From a checkpoint of a small contrastive audio-text model: text encoder width 256, 3900 steps.
Rows from block 11 of the audio encoder, named by matrix and row number. Each number is 200 + 20 x the weight over its row's rms, rounded and kept within 0 to 999. All counts start at 0. After the name is the row's rms in percent of the matrix's.
# convs2: project pointwise conv (encoder.blocks.11.convs.2.weight, 288x576x1), inputs 0-115
convs2.17,100,193,186,211,192,200,190,223,208,243,191,189,197,182,192,185,177,218,199,206,238,215,201,191,213,171,201,192,196,208,217,218,211,212,189,212,225,208,199,224,174,211,214,179,196,198,192,213,210,204,213,182,234,183,214,181,195,222,216,207,189,220,206,199,236,202,208,211,196,188,216,225,226,189,200,197,169,187,194,176,202,227,206,218,195,171,212,229,230,195,202,198,217,199,209,170,197,208,160,182,253,209,143,213,244,224,173,205,194,241,214,192,214,178,209,186,186
convs2.18,096,141,203,201,231,224,205,197,168,177,256,178,220,174,182,230,211,235,160,193,208,178,205,234,198,191,197,189,214,179,236,181,228,199,172,223,231,183,213,182,163,209,224,189,186,191,214,196,185,226,203,219,223,205,188,199,184,211,200,229,209,203,216,184,227,180,236,223,179,179,198,223,164,199,183,215,233,215,189,191,181,195,212,215,198,192,203,199,187,249,180,209,190,205,211,196,191,181,175,216,207,202,206,208,211,198,170,216,188,195,196,220,181,213,196,169,200
convs2.19,100,183,206,188,210,143,191,206,183,229,198,203,182,188,186,190,196,203,208,219,175,174,188,208,205,208,225,179,185,207,202,210,187,193,211,189,217,205,205,213,190,204,183,187,192,235,172,204,205,193,170,187,218,208,165,212,160,182,211,183,229,205,194,174,195,192,185,187,222,221,186,198,204,162,182,169,205,214,243,225,208,216,179,214,213,185,195,183,190,182,178,223,166,207,219,202,186,227,189,206,187,201,202,206,250,202,222,201,223,221,225,175,182,200,246,204,195
convs2.20,098,174,158,213,197,204,185,181,247,202,201,219,229,203,194,198,183,237,209,201,168,184,176,196,199,198,204,189,212,234,201,194,215,198,174,214,185,208,224,196,220,192,167,139,214,223,201,193,206,216,191,206,201,183,208,205,237,214,204,216,246,208,176,183,202,203,197,185,197,164,239,208,235,203,182,176,189,179,199,203,160,205,219,219,189,181,211,248,226,244,186,219,210,226,197,193,239,220,197,215,191,211,226,218,199,193,163,209,238,177,189,221,208,203,211,177,177
convs2.21,098,201,227,203,217,178,166,229,201,211,206,201,214,165,207,213,203,179,203,229,217,214,163,198,187,211,172,171,182,214,191,219,200,224,191,199,181,201,194,216,204,210,231,210,229,177,216,218,235,173,209,211,217,210,196,197,196,202,187,189,190,208,201,207,198,223,166,215,157,187,195,182,238,228,187,185,205,214,181,207,179,200,192,216,197,213,182,197,153,187,221,210,221,185,196,216,194,214,165,193,213,173,182,234,207,217,214,222,162,199,153,226,212,161,210,218,221
convs2.22,099,221,226,218,215,248,223,188,172,178,253,203,210,157,209,231,227,217,221,196,219,162,244,213,204,202,207,198,226,207,232,193,191,278,198,194,217,177,210,194,222,175,183,219,213,206,198,244,220,217,192,184,174,210,196,216,197,176,199,196,205,234,194,217,190,211,156,192,199,199,189,201,234,189,180,228,186,208,206,196,194,218,216,204,203,217,207,235,193,207,192,220,188,207,200,220,208,187,218,192,185,194,223,176,208,212,245,209,167,214,218,224,177,226,211,186,202
convs2.23,098,180,206,192,215,164,185,248,179,230,180,164,224,211,174,174,180,205,166,179,149,217,198,227,190,171,201,203,157,223,203,203,224,211,167,210,185,189,212,224,197,236,182,202,183,204,182,190,185,205,215,193,241,175,222,205,200,230,220,238,239,207,195,175,221,179,205,226,227,230,219,203,218,188,205,215,207,201,193,190,154,220,213,225,205,192,202,210,178,155,209,175,181,173,189,190,195,214,211,187,185,180,203,233,203,201,171,207,180,213,193,208,145,189,203,173,186
convs2.24,102,195,180,230,186,234,222,199,213,206,215,246,199,200,192,162,188,221,187,202,196,224,196,208,186,203,218,221,202,193,179,173,164,198,168,193,186,202,213,181,233,182,190,168,193,179,206,214,192,213,226,200,204,201,186,191,213,205,224,152,216,237,179,222,179,200,198,201,229,172,190,187,177,209,214,187,234,208,224,179,195,209,209,218,196,222,198,179,177,200,194,210,176,182,204,194,173,204,238,199,169,201,208,198,197,178,185,161,205,163,223,198,187,220,193,214,229
convs2.25,098,215,251,214,208,197,197,194,222,172,235,189,183,187,164,201,220,213,195,226,222,180,203,213,235,191,211,192,163,223,194,212,225,203,202,215,231,171,231,210,204,200,208,223,216,163,208,210,236,241,191,206,205,181,206,178,188,208,219,220,203,169,211,179,169,213,181,185,195,195,186,238,195,165,205,217,218,207,206,203,225,208,201,206,216,183,217,195,161,201,209,187,216,205,209,219,197,229,161,191,233,202,196,207,192,228,217,176,183,202,199,197,210,216,225,193,194
convs2.26,097,201,214,194,211,228,195,212,176,199,156,238,212,180,187,210,189,186,210,208,224,189,222,210,215,191,172,201,199,232,195,189,169,190,184,159,210,217,249,215,172,183,194,237,196,216,223,193,195,203,218,182,193,189,218,197,184,184,200,195,230,161,234,187,209,199,185,258,235,211,195,206,168,197,181,185,174,192,191,209,185,218,229,206,175,178,204,235,205,211,206,230,207,207,209,212,166,150,178,204,231,201,215,185,181,173,196,219,216,206,159,200,172,161,190,224,210
convs2.27,100,201,160,204,201,226,194,171,176,189,189,206,183,213,186,211,196,185,195,191,202,181,188,207,219,207,187,228,196,182,213,199,205,195,163,197,159,189,242,154,215,205,225,206,216,208,178,191,182,222,220,197,200,211,159,184,183,204,139,228,201,191,202,211,199,193,221,220,186,207,201,211,174,166,202,172,185,204,202,201,180,220,211,205,214,183,221,223,208,198,212,188,211,216,169,215,183,201,240,205,212,199,211,234,206,174,234,203,203,178,195,202,201,204,229,202,212
convs2.28,105,183,203,216,189,165,224,209,205,212,214,200,228,212,195,203,185,197,190,228,214,223,216,207,221,192,196,225,238,211,210,200,175,179,197,192,223,217,202,229,234,177,232,190,195,240,208,181,196,210,200,188,221,187,184,183,187,177,199,215,218,225,219,191,236,177,200,218,204,213,179,181,203,212,171,221,174,167,187,172,199,246,236,219,181,195,216,194,205,201,225,235,213,172,221,212,175,194,186,186,210,172,221,221,200,182,213,217,186,187,186,215,213,210,225,207,206
convs2.29,099,201,228,180,210,168,220,218,183,187,210,182,191,195,201,179,216,177,211,192,204,215,198,222,198,201,209,207,211,183,190,219,228,182,189,157,210,198,168,204,221,188,230,211,181,199,204,181,203,199,172,205,183,201,188,176,164,209,232,174,176,183,186,261,178,208,181,191,194,171,166,168,183,180,189,195,193,215,196,194,193,157,226,198,222,202,218,200,179,177,200,206,219,203,131,198,206,195,215,200,225,213,184,211,215,191,201,156,206,199,186,194,199,199,187,223,170
convs2.30,101,220,202,191,201,207,216,169,210,216,171,184,191,196,233,221,207,187,197,231,217,214,197,215,203,225,182,176,206,231,189,195,226,209,236,169,234,215,220,206,232,141,194,197,207,233,181,188,219,219,223,217,209,221,209,219,199,224,191,183,193,225,210,191,231,216,203,183,176,217,192,199,217,187,202,210,213,200,187,202,230,184,167,200,219,213,172,182,222,213,195,223,186,205,170,224,198,178,225,185,218,202,191,167,189,250,227,231,191,202,192,186,234,211,187,222,192
convs2.31,096,187,170,217,217,224,175,246,182,193,190,186,233,194,227,177,197,231,204,175,223,184,198,194,202,233,174,208,203,205,205,204,186,202,231,179,184,158,206,197,210,207,229,179,211,171,194,129,192,187,231,171,187,183,189,193,231,179,229,208,184,188,216,197,193,211,193,217,200,204,203,218,205,202,211,218,182,213,192,193,212,205,174,198,164,214,214,223,181,202,209,154,220,162,189,201,185,213,202,210,247,174,174,240,192,207,170,189,216,169,193,163,176,216,181,151,210
convs2.32,100,210,219,250,186,210,221,218,199,218,195,191,191,222,224,200,192,193,184,225,225,209,217,201,203,255,151,198,192,213,169,205,182,220,205,213,227,180,202,223,189,206,196,180,224,159,204,198,211,214,200,225,191,166,198,174,200,203,194,210,203,189,230,212,177,190,178,157,212,192,205,227,165,199,191,188,191,227,216,186,225,223,189,228,205,214,201,203,206,172,209,186,198,176,211,208,190,245,188,191,202,190,189,214,192,191,229,183,164,213,223,203,209,213,201,208,191
convs2.33,102,189,179,177,223,207,222,231,214,190,230,233,192,196,224,169,148,219,173,191,175,191,219,237,231,234,167,181,227,201,233,216,192,218,173,230,219,238,200,175,193,204,190,169,217,166,193,180,202,195,218,205,209,191,204,191,227,209,229,203,186,231,177,179,229,204,193,218,204,217,196,219,193,225,203,207,210,231,202,217,212,222,215,199,183,229,191,211,199,175,196,197,177,238,207,206,213,182,220,179,190,212,222,207,177,207,201,193,198,224,214,175,188,204,217,231,203
convs2.34,098,209,191,201,210,212,195,192,190,208,229,199,189,202,236,214,160,190,220,176,207,203,221,218,228,224,152,210,187,235,197,190,167,191,201,191,166,225,172,226,224,190,218,210,191,214,199,159,191,191,180,208,203,235,221,213,188,175,185,202,210,212,182,192,203,182,206,192,188,220,195,223,218,203,219,219,202,193,179,194,235,233,187,243,246,216,170,198,211,221,191,230,211,251,156,181,228,217,180,186,183,201,194,170,203,221,209,212,195,206,197,252,182,231,206,196,194
convs2.35,102,198,223,189,207,207,206,201,201,209,227,183,208,189,203,236,219,223,221,207,180,209,219,220,215,200,215,213,221,233,219,233,196,188,159,228,209,218,189,247,189,163,140,216,208,233,195,180,211,197,195,184,229,204,210,206,194,200,218,203,209,181,164,197,208,202,204,155,206,221,203,227,198,203,209,219,180,181,214,189,177,180,217,219,197,205,199,156,193,194,192,219,240,201,196,193,210,192,192,191,166,192,226,203,189,214,197,242,199,195,180,214,187,187,197,231,202
convs2.36,095,189,251,175,195,179,187,216,163,211,206,200,187,188,219,199,156,212,223,219,212,233,213,205,211,185,155,245,205,189,225,180,139,219,179,186,185,242,162,190,212,195,171,209,210,185,220,216,188,186,186,184,164,217,243,201,188,178,200,166,191,239,208,192,209,217,210,213,207,213,200,151,158,185,190,207,211,210,180,199,205,210,184,202,185,201,194,185,179,194,218,203,182,182,216,185,165,166,210,205,208,212,232,178,191,182,225,207,185,178,177,211,172,185,199,193,177
convs2.37,099,207,237,235,197,206,185,202,198,236,146,193,191,210,194,199,209,145,207,201,168,212,182,223,214,240,201,201,155,203,215,190,195,204,197,181,199,232,168,207,194,182,160,209,182,188,196,197,178,207,204,199,212,176,211,216,193,221,207,191,187,194,210,220,199,195,235,188,193,213,186,186,220,195,225,187,206,169,191,184,181,218,197,188,206,209,213,202,174,198,195,157,181,191,205,185,194,209,200,215,202,210,171,186,188,209,187,193,219,224,200,157,208,183,196,211,198
convs2.38,100,191,205,178,234,220,187,199,217,190,235,226,220,218,215,208,200,209,202,146,173,200,187,202,185,183,196,232,202,208,171,217,108,173,227,187,220,192,234,208,213,193,232,183,218,190,190,180,221,190,207,182,227,187,235,198,175,214,217,219,196,233,203,175,204,194,181,211,182,196,216,218,174,215,210,199,177,193,172,224,177,240,181,184,202,175,206,160,177,217,182,209,193,204,182,208,256,213,192,169,154,186,192,187,173,208,202,204,203,198,200,216,194,229,183,205,190
convs2.39,102,154,170,195,198,145,168,195,206,207,185,225,177,183,197,225,159,210,199,190,221,228,187,184,214,199,205,183,190,209,192,224,203,194,232,168,167,223,196,216,217,201,233,167,207,230,183,237,207,159,209,177,171,190,201,208,201,189,217,230,184,225,227,225,188,208,198,205,217,210,184,176,241,184,200,199,210,193,226,180,222,227,226,189,209,206,173,204,191,230,216,206,231,191,175,213,207,212,194,224,213,189,187,174,219,209,180,203,231,164,208,204,193,196,219,181,182
convs2.40,101,198,203,186,205,220,208,184,209,201,185,217,206,215,209,191,198,166,216,154,174,200,210,204,207,207,183,203,178,240,174,202,199,246,170,221,157,211,221,218,207,182,182,235,193,201,198,192,190,209,176,185,215,217,239,187,187,161,208,201,182,206,204,221,210,209,204,223,199,182,183,189,222,164,217,188,229,200,219,208,206,215,223,183,243,192,205,198,203,217,206,187,230,195,231,204,184,192,216,232,191,177,181,214,189,205,186,189,172,157,199,203,181,216,217,221,233
convs2.41,103,191,211,212,180,223,212,199,199,217,210,198,225,184,205,182,227,225,227,191,211,174,188,212,203,179,217,174,219,214,226,196,204,195,223,215,192,213,208,205,178,179,187,220,190,197,219,208,206,197,234,210,232,186,220,175,197,210,202,187,204,218,219,212,200,188,174,205,209,189,205,198,230,193,204,258,174,209,178,194,192,192,188,188,193,190,195,214,178,188,191,172,204,231,200,179,192,208,178,213,191,171,162,180,220,241,185,184,195,212,210,197,228,194,172,213,195
convs2.42,100,194,161,208,203,201,223,174,158,217,220,174,206,215,203,222,180,202,218,218,210,225,200,190,241,190,181,210,205,223,213,204,195,195,182,210,217,243,217,269,179,167,176,177,204,192,205,194,229,181,184,208,256,222,200,212,185,201,169,210,178,200,213,178,227,202,183,191,200,199,200,232,168,170,240,204,207,217,212,183,203,218,235,174,199,178,152,208,221,211,193,228,173,199,187,189,179,171,206,183,170,214,207,205,222,199,196,210,186,158,179,185,210,218,204,193,213
convs2.43,096,210,244,232,231,200,197,190,192,180,182,201,220,207,210,181,193,205,229,208,160,217,167,171,201,212,208,181,193,175,217,183,234,191,201,201,201,203,180,203,176,182,231,196,199,184,187,180,199,235,167,183,209,203,207,189,187,208,204,234,220,189,202,185,191,206,197,180,210,193,166,176,215,199,172,228,210,172,186,167,211,207,207,205,194,201,213,171,206,200,183,160,224,204,207,187,188,242,171,212,234,177,193,221,207,232,195,172,224,219,207,193,200,151,180,240,196
convs2.44,094,198,253,195,228,212,237,191,178,208,162,199,194,202,176,194,179,212,212,214,174,181,182,210,220,211,202,183,221,207,198,198,206,184,193,179,189,173,239,185,185,237,191,183,238,215,200,212,188,200,186,212,211,208,201,202,224,212,212,236,184,208,244,188,177,168,178,194,212,186,206,204,181,183,199,215,212,201,197,202,232,193,168,201,194,193,228,244,193,220,154,219,212,214,249,211,194,204,189,188,211,206,182,241,201,198,184,192,234,209,217,225,196,183,206,183,176
convs2.45,098,188,181,196,232,180,197,190,207,199,181,152,177,197,212,179,177,254,200,214,199,237,186,250,177,187,186,207,216,214,220,204,227,174,214,252,204,173,217,196,198,229,182,207,201,212,189,178,199,195,203,206,177,191,193,205,180,204,186,202,214,190,184,197,211,207,202,201,229,203,205,215,198,244,213,181,209,202,199,197,217,167,201,211,165,188,168,196,260,179,201,221,172,231,219,181,215,202,204,183,214,219,169,221,227,205,182,214,179,206,200,186,189,173,177,192,201
convs2.46,103,207,227,157,245,159,227,239,209,218,175,216,194,182,195,194,199,211,186,205,190,218,205,204,162,221,193,206,159,210,214,201,245,176,190,202,198,197,204,204,224,224,200,188,224,163,181,209,202,178,228,191,204,210,197,209,220,218,220,183,186,207,217,183,180,204,193,212,234,199,189,182,223,232,202,207,188,178,211,234,185,193,216,204,208,234,213,176,209,201,216,212,187,185,204,213,169,221,191,185,212,175,229,234,205,198,240,207,216,214,199,197,206,194,204,187,198
convs2.47,103,160,157,198,198,172,196,192,199,224,228,185,207,196,224,228,210,199,195,158,206,145,209,204,206,220,177,194,177,207,215,196,199,230,213,194,212,189,182,209,220,188,240,207,172,232,178,192,220,187,213,225,215,191,194,177,212,215,200,193,214,207,196,236,191,230,154,215,196,199,201,224,218,155,217,205,204,189,227,202,158,223,202,238,216,202,135,186,230,208,205,203,187,184,174,175,225,181,190,195,188,203,178,167,226,211,222,208,190,229,196,222,198,211,222,219,214
convs2.48,099,213,210,189,196,243,187,227,205,190,186,217,191,162,194,217,181,213,217,196,206,197,192,187,148,209,198,221,213,193,196,187,176,209,197,210,216,195,241,200,221,209,208,187,234,185,224,188,227,202,188,209,207,198,233,188,217,197,200,161,174,197,170,192,247,228,233,192,210,209,211,194,217,159,187,203,185,207,186,203,241,227,188,216,206,211,176,198,212,194,211,187,220,192,192,218,208,195,237,200,186,186,186,181,152,213,242,170,203,172,216,185,217,250,222,155,228
convs2.49,100,186,224,214,192,217,202,192,190,236,203,217,214,187,213,186,240,174,176,200,211,167,222,187,216,192,203,169,230,188,184,194,216,191,184,227,184,188,227,222,186,160,206,243,213,193,189,197,201,199,180,175,213,230,206,184,198,189,232,200,211,195,216,215,176,222,173,206,224,196,199,204,194,230,177,229,217,200,217,170,196,199,185,200,244,186,215,205,187,189,223,171,215,201,168,206,204,171,220,203,211,199,175,184,193,206,183,200,222,168,208,177,192,205,172,214,205
convs2.50,100,177,200,171,176,198,212,207,190,149,198,161,209,208,194,200,224,250,212,176,201,208,164,212,214,193,210,210,211,170,220,199,213,218,246,210,175,194,208,186,226,189,185,221,181,222,179,212,237,202,226,225,164,194,201,165,180,229,165,201,222,185,231,244,172,201,198,202,179,240,200,189,206,203,209,236,208,205,189,215,193,189,176,189,189,216,213,184,195,231,170,242,209,196,217,216,218,245,201,222,224,187,237,218,226,210,222,172,192,205,204,185,213,208,190,193,178
convs2.51,097,205,169,216,171,219,171,202,199,213,220,205,205,184,207,187,194,216,203,180,192,173,193,196,182,225,234,181,170,185,202,177,214,204,203,214,173,207,195,204,208,208,243,163,188,183,179,175,164,205,253,157,219,212,191,221,204,192,192,187,191,202,142,205,202,219,213,198,211,206,198,197,220,184,181,188,158,191,187,188,226,196,198,201,187,209,178,170,217,224,202,226,199,213,180,167,165,211,181,195,159,219,141,208,219,195,211,206,184,173,224,197,169,197,196,185,206
convs2.52,102,188,235,180,183,179,207,183,160,193,178,177,183,185,197,201,230,186,215,214,189,170,197,194,216,172,178,176,161,199,202,190,204,206,243,209,216,187,169,220,206,201,217,223,184,228,213,212,194,197,191,198,207,224,228,230,190,220,197,201,192,189,198,180,205,183,188,183,173,224,219,194,190,200,180,211,203,187,219,199,190,155,198,213,211,180,229,220,176,225,190,210,202,207,204,236,196,192,240,228,175,237,242,179,197,187,212,203,220,209,215,220,185,192,215,183,223
convs2.53,100,219,150,209,198,170,201,192,205,213,203,211,184,163,199,201,202,160,177,202,157,196,220,199,193,207,202,201,193,231,200,203,185,190,170,190,256,219,174,214,201,217,212,203,210,190,224,202,188,230,182,175,228,196,206,210,184,199,176,157,191,198,182,193,203,199,199,167,167,215,166,233,185,187,201,198,220,202,185,203,198,201,214,215,205,218,191,182,187,194,204,199,203,208,221,211,227,178,192,189,188,213,210,170,215,197,223,190,192,196,244,198,142,194,221,178,206
convs2.54,100,170,201,234,215,229,180,212,208,221,210,223,188,215,194,215,212,196,179,194,186,183,191,151,220,199,174,227,189,203,180,206,196,218,240,207,252,179,226,186,193,198,241,208,202,225,204,203,185,178,190,227,218,193,215,198,208,211,214,210,226,230,250,211,193,219,190,163,187,219,217,202,222,205,204,179,206,189,214,225,199,235,182,216,235,211,173,202,211,189,250,225,212,204,176,223,159,184,213,179,155,213,219,175,203,177,203,167,207,212,199,236,215,218,173,204,194
convs2.55,099,178,175,258,151,207,180,166,218,190,197,211,192,208,184,196,224,166,179,170,188,166,206,181,185,193,194,197,166,165,211,217,188,169,147,208,197,170,209,203,170,200,199,193,167,206,177,184,214,203,198,201,197,193,199,203,212,203,164,185,177,187,216,242,171,168,222,193,178,197,194,208,197,171,197,170,200,222,203,213,194,182,184,181,193,208,203,186,196,217,212,169,195,221,184,207,177,177,195,216,198,174,208,159,211,212,193,172,149,196,177,205,204,221,203,198,205
convs2.56,101,187,224,185,215,208,176,193,193,193,195,151,211,213,210,200,212,222,205,212,207,202,178,190,184,212,220,216,226,201,217,204,200,182,189,220,215,207,197,230,225,205,163,167,198,184,215,201,211,207,163,185,222,214,207,198,195,183,210,206,228,202,202,192,214,230,183,191,205,219,196,241,207,208,217,248,203,219,188,193,204,209,199,268,229,250,167,220,201,192,198,210,210,177,221,219,178,180,215,196,166,195,215,198,183,232,228,201,162,189,211,196,200,199,157,190,203
convs2.57,097,209,208,193,196,196,178,176,204,179,199,208,231,243,225,166,201,193,255,210,228,223,197,215,219,224,228,210,199,220,191,225,227,210,184,213,166,228,214,216,199,174,186,243,232,199,183,194,206,200,197,200,170,207,200,191,219,190,204,248,184,202,196,229,203,204,208,165,203,198,213,190,201,206,218,213,209,195,173,176,220,179,198,179,206,193,200,193,223,190,210,173,192,203,211,188,193,211,217,190,228,188,196,227,195,243,234,217,198,176,230,165,226,205,206,239,202
convs2.58,100,206,214,197,197,181,211,220,188,214,235,187,184,217,224,181,197,202,202,190,191,198,179,167,160,209,218,206,181,182,155,195,199,195,209,172,232,196,215,184,205,226,218,198,188,193,201,191,186,231,202,189,194,198,179,194,193,199,231,185,196,248,203,193,193,192,218,177,216,211,200,185,211,214,218,178,201,197,212,227,220,226,217,205,217,228,187,201,208,196,197,235,207,210,208,193,159,238,209,183,220,236,163,195,212,217,172,203,209,223,198,185,173,183,197,208,206
convs2.59,101,137,258,143,221,197,204,174,201,186,227,209,205,199,209,173,186,162,236,176,218,198,216,218,198,210,228,209,183,188,217,204,190,217,161,219,200,190,185,201,231,171,237,199,186,220,188,175,201,217,146,184,217,223,160,180,194,190,185,218,204,195,197,209,212,235,211,206,239,191,213,197,229,204,207,207,196,232,232,196,218,205,194,197,191,187,186,205,198,185,226,219,225,214,192,204,231,180,232,246,257,181,203,213,204,231,201,201,211,196,241,179,205,195,187,217,227
convs2.60,099,199,224,245,207,212,234,182,226,218,207,207,190,187,221,214,216,212,208,216,227,218,220,170,230,217,226,217,198,231,207,232,233,229,195,185,184,182,237,217,217,213,203,154,190,191,216,219,204,207,152,195,220,193,198,198,222,176,212,195,207,219,190,201,170,207,195,195,205,218,187,213,262,213,201,208,249,215,214,221,218,155,238,225,175,230,183,213,192,221,215,236,213,192,184,218,192,208,208,194,187,188,194,199,217,196,215,212,217,214,192,197,188,206,215,174,206
convs2.61,098,187,240,197,197,183,207,201,188,211,220,189,214,177,180,228,197,210,221,214,172,213,213,182,199,229,212,185,209,174,244,193,188,180,187,214,168,229,161,188,173,204,189,194,218,209,203,206,224,198,160,193,183,185,196,177,199,175,184,198,190,184,228,180,200,182,233,223,205,199,172,192,187,173,179,202,172,229,230,166,192,182,208,204,213,216,216,153,176,183,199,147,221,184,208,222,177,168,203,197,156,195,231,225,194,201,214,213,162,182,196,171,237,196,178,208,198
convs2.62,101,210,163,200,171,207,231,196,225,190,177,226,189,207,227,194,216,177,176,178,168,172,226,182,188,191,147,190,221,221,170,198,158,208,180,206,208,206,200,220,209,223,196,209,218,206,196,173,172,208,178,207,184,204,213,193,220,181,187,202,196,194,167,215,213,215,203,205,181,197,218,198,229,213,230,219,195,202,204,192,199,247,210,213,197,232,184,212,229,215,172,202,231,196,173,187,238,192,223,191,166,194,210,201,179,206,214,193,213,177,206,189,215,221,209,177,220
convs2.63,100,221,178,180,156,184,207,202,198,221,127,215,194,212,196,205,192,189,167,223,172,260,162,197,199,227,202,171,218,182,203,225,213,160,213,195,190,234,177,216,207,198,152,221,195,214,228,201,195,190,202,203,193,203,210,226,195,195,228,198,210,183,189,244,182,229,186,186,205,179,205,160,194,204,205,206,219,191,219,189,198,176,233,192,236,196,232,187,217,197,201,176,189,177,190,181,221,199,178,218,210,196,177,196,172,192,232,182,207,219,210,198,210,201,184,209,186
convs2.64,101,196,180,210,182,217,191,188,217,172,224,230,176,205,188,188,204,165,194,188,218,194,180,199,232,183,179,196,165,172,169,214,148,244,169,208,183,199,191,192,155,153,246,208,199,207,225,207,210,202,192,207,218,220,192,194,200,172,180,224,203,192,178,191,201,202,211,136,196,156,208,203,195,143,203,193,196,198,186,196,206,206,216,190,186,155,209,202,194,194,226,211,205,190,198,193,195,201,226,240,197,195,184,196,238,165,177,192,179,185,158,187,166,211,176,197,184
convs2.65,103,172,194,194,198,197,196,204,193,195,192,235,196,202,210,193,191,201,201,241,228,194,236,174,186,201,164,200,187,210,232,208,193,224,209,196,203,213,198,193,205,228,211,166,214,176,206,194,170,202,196,174,224,207,212,203,182,210,212,226,186,226,184,181,196,221,209,211,217,195,186,235,222,239,216,180,186,180,176,179,212,190,213,217,191,213,214,196,199,193,217,188,192,196,110,190,244,207,219,167,173,209,185,215,183,198,170,193,196,195,181,154,225,203,177,202,204
convs2.66,102,226,198,156,223,154,211,200,200,197,177,184,223,194,192,196,255,207,213,195,218,202,175,243,218,181,253,168,214,192,218,183,198,183,239,209,199,203,185,215,202,188,220,202,184,190,196,199,168,236,210,192,183,222,210,188,178,211,213,190,220,170,223,213,187,183,200,182,198,214,204,221,217,177,201,238,192,176,211,208,152,177,196,171,209,205,178,183,221,158,211,231,192,202,180,199,201,194,183,198,207,182,217,206,201,195,208,216,227,220,208,228,159,220,200,223,170
convs2.67,102,199,197,195,209,232,169,183,198,211,184,201,214,201,176,188,196,219,205,218,209,211,194,186,191,169,177,180,203,185,214,204,211,208,189,222,177,196,218,220,216,190,154,203,207,224,183,183,179,189,195,198,214,241,199,241,179,189,190,205,213,171,199,179,215,211,218,213,202,189,218,222,205,209,199,194,204,202,217,184,174,182,246,204,180,160,204,178,215,161,208,206,194,230,159,158,224,184,195,185,163,232,198,207,194,195,175,194,175,186,197,218,197,173,185,175,227
convs2.68,100,191,197,186,210,242,211,174,226,220,232,215,187,246,228,213,228,191,196,176,229,215,181,155,242,191,213,199,209,172,192,205,185,171,251,217,216,212,223,230,208,162,160,199,213,220,191,196,182,164,222,230,207,213,224,227,202,188,203,177,206,191,207,204,197,203,160,181,173,228,183,220,210,186,196,226,204,208,228,180,199,191,203,184,207,181,217,187,200,159,209,177,170,172,211,231,180,171,210,206,189,209,205,148,207,196,176,209,177,202,220,217,199,159,214,217,216
convs2.69,101,231,248,185,172,196,170,155,211,191,223,183,163,195,204,223,211,198,235,189,231,205,184,244,207,212,182,206,176,222,219,196,211,192,190,164,212,177,197,240,200,230,231,227,212,226,191,189,222,206,192,204,206,231,220,196,168,188,213,181,180,193,214,234,180,172,210,229,172,183,216,217,164,202,221,216,216,196,182,196,217,156,203,230,191,194,163,217,235,215,212,221,197,170,192,206,168,176,193,171,208,194,201,194,202,188,217,231,219,210,185,211,172,216,205,159,219
convs2.70,098,226,199,229,188,158,144,194,218,201,218,183,176,177,185,215,184,210,183,218,196,215,185,198,187,173,180,164,166,173,214,211,206,236,211,207,226,196,194,189,202,203,221,203,194,197,194,181,216,232,191,204,202,221,228,204,214,188,217,187,221,174,176,205,182,173,218,209,203,201,193,226,212,226,210,199,202,187,187,199,207,187,199,211,225,181,215,187,244,176,200,202,189,232,191,208,196,221,221,209,202,185,172,228,189,187,179,181,185,229,233,237,219,162,184,203,169
convs2.71,101,160,167,203,208,190,208,213,203,218,200,217,229,200,225,191,168,172,189,157,219,196,156,181,241,199,241,231,200,179,202,214,226,216,198,184,218,211,213,197,194,189,166,203,190,189,199,188,198,220,227,199,168,187,190,178,197,187,176,197,195,232,194,217,205,239,212,191,232,200,216,206,182,220,204,167,211,201,197,193,184,182,218,141,201,174,228,153,215,181,200,176,177,210,222,200,187,222,226,204,213,204,198,203,189,202,177,174,185,197,217,188,201,197,228,216,183
convs2.72,104,194,232,213,185,259,166,218,219,205,206,230,244,187,178,223,208,180,210,202,209,210,167,191,194,209,214,207,178,206,168,182,223,192,190,221,215,165,231,177,173,195,221,225,196,204,199,196,196,219,218,217,236,176,183,208,177,234,233,237,214,188,247,185,228,192,228,192,221,171,184,204,201,170,167,198,210,201,228,168,234,213,193,199,243,169,199,195,203,224,190,198,216,215,205,200,259,226,185,215,222,235,192,179,214,214,195,210,208,225,199,202,229,192,210,185,220
convs2.73,101,189,197,206,222,147,193,176,193,201,179,169,248,221,189,194,192,193,217,207,207,242,180,196,183,199,216,220,190,193,171,239,211,177,218,216,212,206,197,210,193,213,246,211,191,235,196,171,208,189,206,243,188,199,201,218,184,200,196,178,198,192,214,177,209,173,223,209,195,191,205,192,202,199,200,170,205,175,195,210,222,201,170,188,213,175,213,220,192,212,222,202,202,194,206,161,161,196,169,202,233,182,157,193,221,214,238,185,188,200,176,207,213,174,229,221,174
convs2.74,100,170,184,207,226,202,207,183,209,198,185,206,166,187,185,153,238,181,178,212,207,184,223,196,215,198,176,207,159,194,192,193,204,184,203,207,227,198,197,206,172,184,141,185,193,210,213,185,180,206,210,215,214,200,178,203,177,190,209,174,213,186,195,182,232,186,199,221,201,199,190,181,200,184,141,160,205,233,189,232,222,164,228,191,195,183,255,203,218,174,210,188,191,181,219,174,219,195,217,186,244,231,207,199,194,189,162,164,188,207,223,174,189,183,173,178,204
convs2.75,103,171,203,198,231,189,205,181,187,179,199,188,190,236,180,232,205,177,185,192,173,221,224,221,202,177,195,231,202,224,235,200,180,193,168,225,225,191,222,227,223,220,208,244,198,234,186,223,215,225,188,178,206,214,237,213,164,182,215,199,198,188,192,172,259,178,190,203,185,210,187,213,191,181,231,190,191,208,205,193,208,171,227,221,224,198,184,196,224,189,200,219,227,203,236,217,167,166,197,212,178,221,210,203,213,204,211,232,193,222,179,192,210,221,234,204,209
convs2.76,106,169,144,169,207,236,203,222,210,220,209,220,177,208,221,182,218,205,169,161,220,123,188,164,224,201,188,188,203,219,199,223,203,188,211,201,182,163,192,212,196,172,183,208,176,159,188,201,184,216,239,175,183,228,220,224,218,203,204,197,189,199,180,213,206,205,154,207,197,182,219,173,230,144,187,194,198,216,196,221,195,203,211,202,209,200,191,185,175,178,222,207,247,195,176,203,219,234,203,221,185,177,213,207,218,204,194,215,210,224,174,181,172,179,192,147,169